A small self-supervised audio encoder (BEST-RQ), trained from scratch.
Model: log mel input, depths [1, 2, 1], rnn lstm.
Training: muon at rate 0.0061, 3800 steps, batches of 64.
Rows from block 3 of a small self-supervised audio encoder (BEST-RQ), named by matrix and row number. Each number is 128 + 24 x the weight over its row's rms, rounded and kept within 0 to 255. All counts start at 0. Numbers have three digits each.
Before each channel's rows are labels from the 100 clips, of 14976, where the channel reaches its highest value: "top examples" is what is common among them; "loudest band" is the band of the loudest frequency at the time of the peak. Only what is clearly more common there than usual is listed. The data: notes from a synthesiser with random patches.
# conv: width-5 conv, stride 2 (model.blocks.3.conv.weight, 128x128x5, each kernel summed), inputs 0-127

top examples: pitch class: B
loudest band: 1000 to 2000 Hz
conv.88:118122144110143130095119089098059137130107120124116137127111140111106171094129113113122155125119175078109139133145146120115118123160164162073114111151155159122190122118122126149136126090142118148106101137159152122105152145153122117120184116142122099158135147137161140191124128104118136120083134070147118155136144165139121136149130147133184115133162152109143158154110114168117116115124

top examples: pitch class: B
loudest band: 500 to 1000 Hz; 1000 to 2000 Hz
conv.114:115163120172164135081121107132133149107093097129126105133130105106162145105125157094112132120142107140166121201143130109087129123153144118106135159123135089126157168107082133166081138151131117113102092120102100162127140114116132128114175136136141115127115134115151145107136149081190144088134161118109114148127148133137107161129112165130154127120148155121094140155116122113194154144125

top examples: pitch class: B
loudest band: 500 to 1000 Hz
conv.32:129140079143171155099138131131116166106106148111113148154139082128149144145105117087117135127129138140167097123148127105123089089208147141120095147132164107122124104112170101134133146146135113083139116094132158088125117109107138087131139169119134120152130118146139170130144133126174127140092147169104122176115138130175121196142176124125132117108131127104133154096135132123149118114109

top examples: pitch class: G; pitch class: A; square
loudest band: 500 to 1000 Hz
conv.124:169097123133129129088131155132197129147095138140116132144126148155146141139139124169102129115074135120159117105146146107083125187115095141131141089092130103134152132151144113123129114078088150104132122099109156142148103121095135153126127123124103085138164095124156131107153135148132132148126169112133136100125105182127175115118093125135148106110146128145128125165169129118117180167084

top examples: square; pitch class: D#; triangle; pitch class: A#
loudest band: 500 to 1000 Hz
conv.47:128115100156144169127145133149175122110157106143154143141093162120134128170132158161163124121122150094117152128087161162122118187105141119151147141114123146143152136161131119124106126129146119145154102113079168133120074120149105172148140067125148152112107086081110144097092134126120110110108097130099130118129134098129170119169147148104101129096109103123142160116155112157130101158143

top examples: inharmonic FM; harmonic FM
loudest band: 1000 to 2000 Hz
conv.82:200137121105125132128083146115203148154131201151126132101152093158097164118114145124100114093153148152096147155117138136125103148112138153140126126132120113079100154110141134108117131136184115142116187115114122147132120103113131116162107110147148142117125139154121165097165120148155111165134101117144134167158103122126126106149135120132098129139149145145120118122088162108106100115164

top examples: inharmonic FM; oscillator: harmonic FM; pitch class: G#
loudest band: 1000 to 2000 Hz
conv.19:143103162119159133153140149113122099158133143137146125146119113116119130121102130156111113156140178100143102134100141112131138093120151159130116164156122192091157108148103163176162178119148103105137162130095128160142115082168098109153079145131146161123154132097120163120168100114129123132180112131169111148139112106122117138152110110150098129143133111169143117139111139100118130076155

top examples: pitch class: G
loudest band: 1000 to 2000 Hz
conv.116:161099125138118110168127121159160158119134152155120140091154144134121080139107116140155114135111098099116116114105158120113101172132148132126114112109117097113127097120132126112138145097106185150126089138096159114148117101085178147130166115147135115136090144106148179137173129129094152136130109130143119218112103138120158172152127149101120095118142130112110145144150164115134138103089

top examples: pitch class: G#; triangle
loudest band: 4000 to 8000 Hz
conv.101:090165119146119108097150133100108114148146124125085106128115149104080127132129139088144092106110103121136086153173137104083126126061090181112136139138135107119132103090111144136124115127113112116124101099145114147145112094127113117125156095179126138131079119161098136165158152137104150116130116132113106119088102119107142136108120095131137125142106132098084143183171094142146147166127

top examples: pitch class: A
loudest band: 1000 to 2000 Hz; 250 to 500 Hz
conv.109:087120128116123167124118087119118185107139106106157164144103120080123129127130145105149139142143094125167107173162117122141121107109149118108101157124107149121105091117158114170118155152175107132094123162135124117114154135119133203141144132159131142133131174107122088139136126087123150140148105160130104146123107154098148109130122137119162145197109142133087117177118109151131130155118

top examples: inharmonic FM
loudest band: 500 to 1000 Hz; 1000 to 2000 Hz
conv.86:151150136124115087101107137134150170157158141118133093119154130100101113105161119123101103103114092123167117116157157113114108135115162097131124121150120109112124126108181196149084142168167106109086117085126114128149159109185121129112144113146111127082128178107107114136116118147099145110133111114136141163098113120120171150099109106120129143121088128155117093080125144130089139136140

top examples: pad; pitch class: A; triangle
loudest band: 250 to 500 Hz
conv.8:127091131134132130068081086125105093124112132142168120164154150095103141115172143127085147130111107140128132153137075113106143108151152156112159176096119104099128118106121087119096145107138118129126156112133179101118100153157144159151114116155089101152143117133081122134154152121071128117116091142133130160099121114102130128137131115087098128132086130115117141148171102116158144115146

top examples: gate; drive
loudest band: 4000 to 8000 Hz
conv.71:123102117144113100117136083147119110155130128120109113147120124121114096117104182103172143123145134119164107133187138135185141144138097140129156073147123150179122122126135149102165146158127163137119134136164167125116128133121123138126135091119133142157115205099117138135147136138115182143155158147110145114147154138110146100139121170133130166131087155152128147134120159124190163142104

top examples: gate; drive
loudest band: 4000 to 8000 Hz
conv.57:111086112091129134123142133129093117087098140117192088134125129134162200125080134133125132112096093110080147126156107147113125143117125122107100093103113132155142113206149115102138147131102123095127174133114142142100115094123158125090102149129136114126124109114121134169101113159113157131160165129112078102141119129111108083132130124093142123111122132113179135143110162122127137132116

top examples: pitch class: A
loudest band: 250 to 500 Hz; 1000 to 2000 Hz
conv.75:101188141102161117129152177113125143163148108102133115163136128148117172098133139152126130107089118133128097130115108126146162123104084136107126102124163079169166106159109134114077120165141111133132131155162118171119114145136089133122156181133106163111114144122099110181153131117112173154099144157183126140138138112153116138127119133143117098132114149127143113191120117143134120116111

top examples: inharmonic FM
loudest band: 250 to 500 Hz; 1000 to 2000 Hz
conv.41:155159173111091100109099154168154130163125157122116184125156108157125132076137116160085142165144131153129117154107123117132143136086088113121108153125134165157162083103154113156126106089120139112126139110149126109147118148182103147122104139118108106129095120134159144108114080146132160141145145177125093136147122107086129090116147128110144128158157143125131140115157146166127119084144

top examples: harmonic FM; inharmonic FM
loudest band: 1000 to 2000 Hz
conv.63:107155124122154082096091109150114103136159108155121110100131127119129110139155072142125125132062107129123112105129172104148097130127126127131134113147110124103155144102143117197176144157149074151124136106099124136113139138115152125163142134145146111107122153094114073094080120138157150106119141171148161107106109116123138129139117128124104118104134142068108131157135168093131149142166

top examples: square; pitch class: A; pitch class: A#; triangle
loudest band: 500 to 1000 Hz
conv.111:109166153131114140195138181128152168112145099139144130135121112098168116125161126142129109120094145101094211116101158127104093108131173127165074127139117136159122113112125119131106162111099140109174144132083143122107133119125133114116123100105109156125101143114110130172117152090096133135090123128132133106147145139151114120101150131121153093118108123141145147148096100171170136107124

top examples: pitch class: A; triangle
loudest band: 250 to 500 Hz
conv.61:108165172129106140146128113152106148131104125137160158145145133142127105095137100106150150148126147159121138130098121135127128127152133093118146154128135128120115142137192146116091121159146131119107096147159139135146138161122167170154099154133108092192116118121137118113082131139120191174097133170156136168122137107157141102077117114130101117098118122092194101139137095126115140097115

top examples: harmonic FM; pitch class: E
loudest band: 250 to 500 Hz
conv.11:125128141130144138110104159105090116134140115102139125114148128142113095127115116099141159111171149146153154175095134138147164116107113060166151137097133123132158124116141155163124138126122121181095123148138106081108083149126171138107157177122082107151130135122110094121188115110123105157086114103129132087139118137099100112162147100130129168149132158117140149181120120152113146130128

top examples: square; pitch class: E; pitch class: F
loudest band: 1000 to 2000 Hz
conv.10:141147165124130150141153101101143137117143169150133131099142160127139170114138159131153145092157100103151123131133125102068131136150147138093152093087117145135122148128118132139118114172114154145125127123137117096112117117131153133126121126122122155100147135153125111151191129132148143116189153147087138108149128143096128094208133129116156114087129190116071140168150123121111121168111

top examples: pitch class: G; square
loudest band: 250 to 500 Hz
conv.13:151123103107159163129128096097156128144181090145147115147147158159139134135096123133102103176094142159153098126115145138099134102117128159143156123109137164118107131127115115078079117156152132128139122133137157127160172118143085118109156110186129170137092144122131120134108115113161147163117118138118128093185161175115140145092146105149137172157136151156160131114150142118147134135096

top examples: pitch class: A; inharmonic FM
loudest band: 250 to 500 Hz
conv.21:109110123144143126143165163138157078116128091124124146124174120164157148122128144084173123096103141120158123125118146123156191155081117107158117135144107101117175112147142106135116096087179122184120122158118132116117120151124118147155131102146127148104143124135170133165102109134128150115073130168139100165115110122184133118117089137121119105127128128123123125097095128178119132100149

top examples: pitch class: B
loudest band: 4000 to 8000 Hz
conv.58:130143125119109106101144103115120117124105117096086129085125131144073143097164109103180090126121139197133149143110145132093138108142156144177155126110102147141134131142127154122138128067112123125162164134133114170159122166084105135140154118133187146098131142085131147115130130124164114132122108118151093132121109137142154090094099134128140145145133143137144108124138142098126175099075

top examples: harmonic FM
loudest band: 1000 to 2000 Hz
conv.127:129138144142135102089163107118124099141108154144155127084091127093131153123116117135124139095096126141171096109123108120092122143145129121150150100136140132112129084106100170118172125104131154132094135147079159125187119150159146139118139133155137100119136119140111109115182118145132198130122128110133105142160119101061127135117084080109137162131081124146152120151160130131147115096155

top examples: square; pitch class: B; pitch class: A#
loudest band: 500 to 1000 Hz
conv.74:149115139128137164160142122158128096141118130168129118120068119161135105125148131179165132117115113098094145097096179154170140153124164120107122090126091115132097109171128130140093136120110153102136107156112122126129093118113140089143137137111106091132111126142135160125132139105105157150133095098118131136152170154156123148188117139121167144144138117127079169112168169162128155154102

top examples: inharmonic FM; pitch class: D#
loudest band: 1000 to 2000 Hz
conv.120:106131135133103161163131107155148141078180156105089140120146114104094131142094128123103117128145171127108126108172162118145132122185161102096145133112112146126140126125127142129135140154112133102118089117098120128153133150163091171123166098150178145112138166098089116136174140105157124142139130157158079129155108139125115105179109109105158109144158152105131128164143138099106141099111

top examples: square; pitch class: C
loudest band: 500 to 1000 Hz
conv.115:115114132106102161131132099134179143115138125155107149148133207096107110095146144116128128133160154105148107099110118097139153138157120098168094117102146108157105124092070099147127110085103089114131101132147102088134095144160137117134128126158122139097161118123140094107162213121107120117130140159118119155142120126136136126139111129095114155127113092108119114102129137086143153107109

top examples: pitch class: G#
loudest band: 250 to 500 Hz
conv.37:104164167136127136160155144118122150084141125108111107167102119146154163120125133092131105134154033178174147166131100091119151120132130141117106130132141108122141128141140141154118132109158127109099088117112154117107143110131125180137128156167100141154119148096137136102103150167145093138111116107125114171183128149142134121112173126135194115113133105137144117126130145144124114096125

top examples: inharmonic FM
loudest band: 1000 to 2000 Hz
conv.81:129133129121140148118130115129150105147146109120157118093131091095144123107171069095140085112121102115100198111143153158084129130123125096080130125098105129096142136152137129134115126155144105135152158111067146127110109116105114154077164117098166124082165161118104125126160112136143127098160151120117147112140124146105145152142187137127176139112125141127151167170135124141111137114128

top examples: harmonic FM; inharmonic FM
loudest band: 500 to 1000 Hz
conv.36:142129119100086165126155139118161214109093109146122069114132119136085138126132146139103164145153119105153117164117184121132129141156147142129167154141107071146143113138124145114112155121104120128123127133105153117100113133113148131145087116126113102135091117122115115147153117114121098142084122141077161108130093103114118154130121118146080142158170096114149130172137163129098155124104

top examples: square; pitch class: A
loudest band: 500 to 1000 Hz
conv.7:116104149122101087118109160155111141126162095151143103151126117106125098129099130112153114125102132131170146134087174106110124142143143168111153145135133121144118071109124119149154106136134118146096133121109114132123115119174142133136111135141149134111167121139123110123117147095105075150123123130128156125141124106082152212163171111100101159098124107115105145122141143137183176191121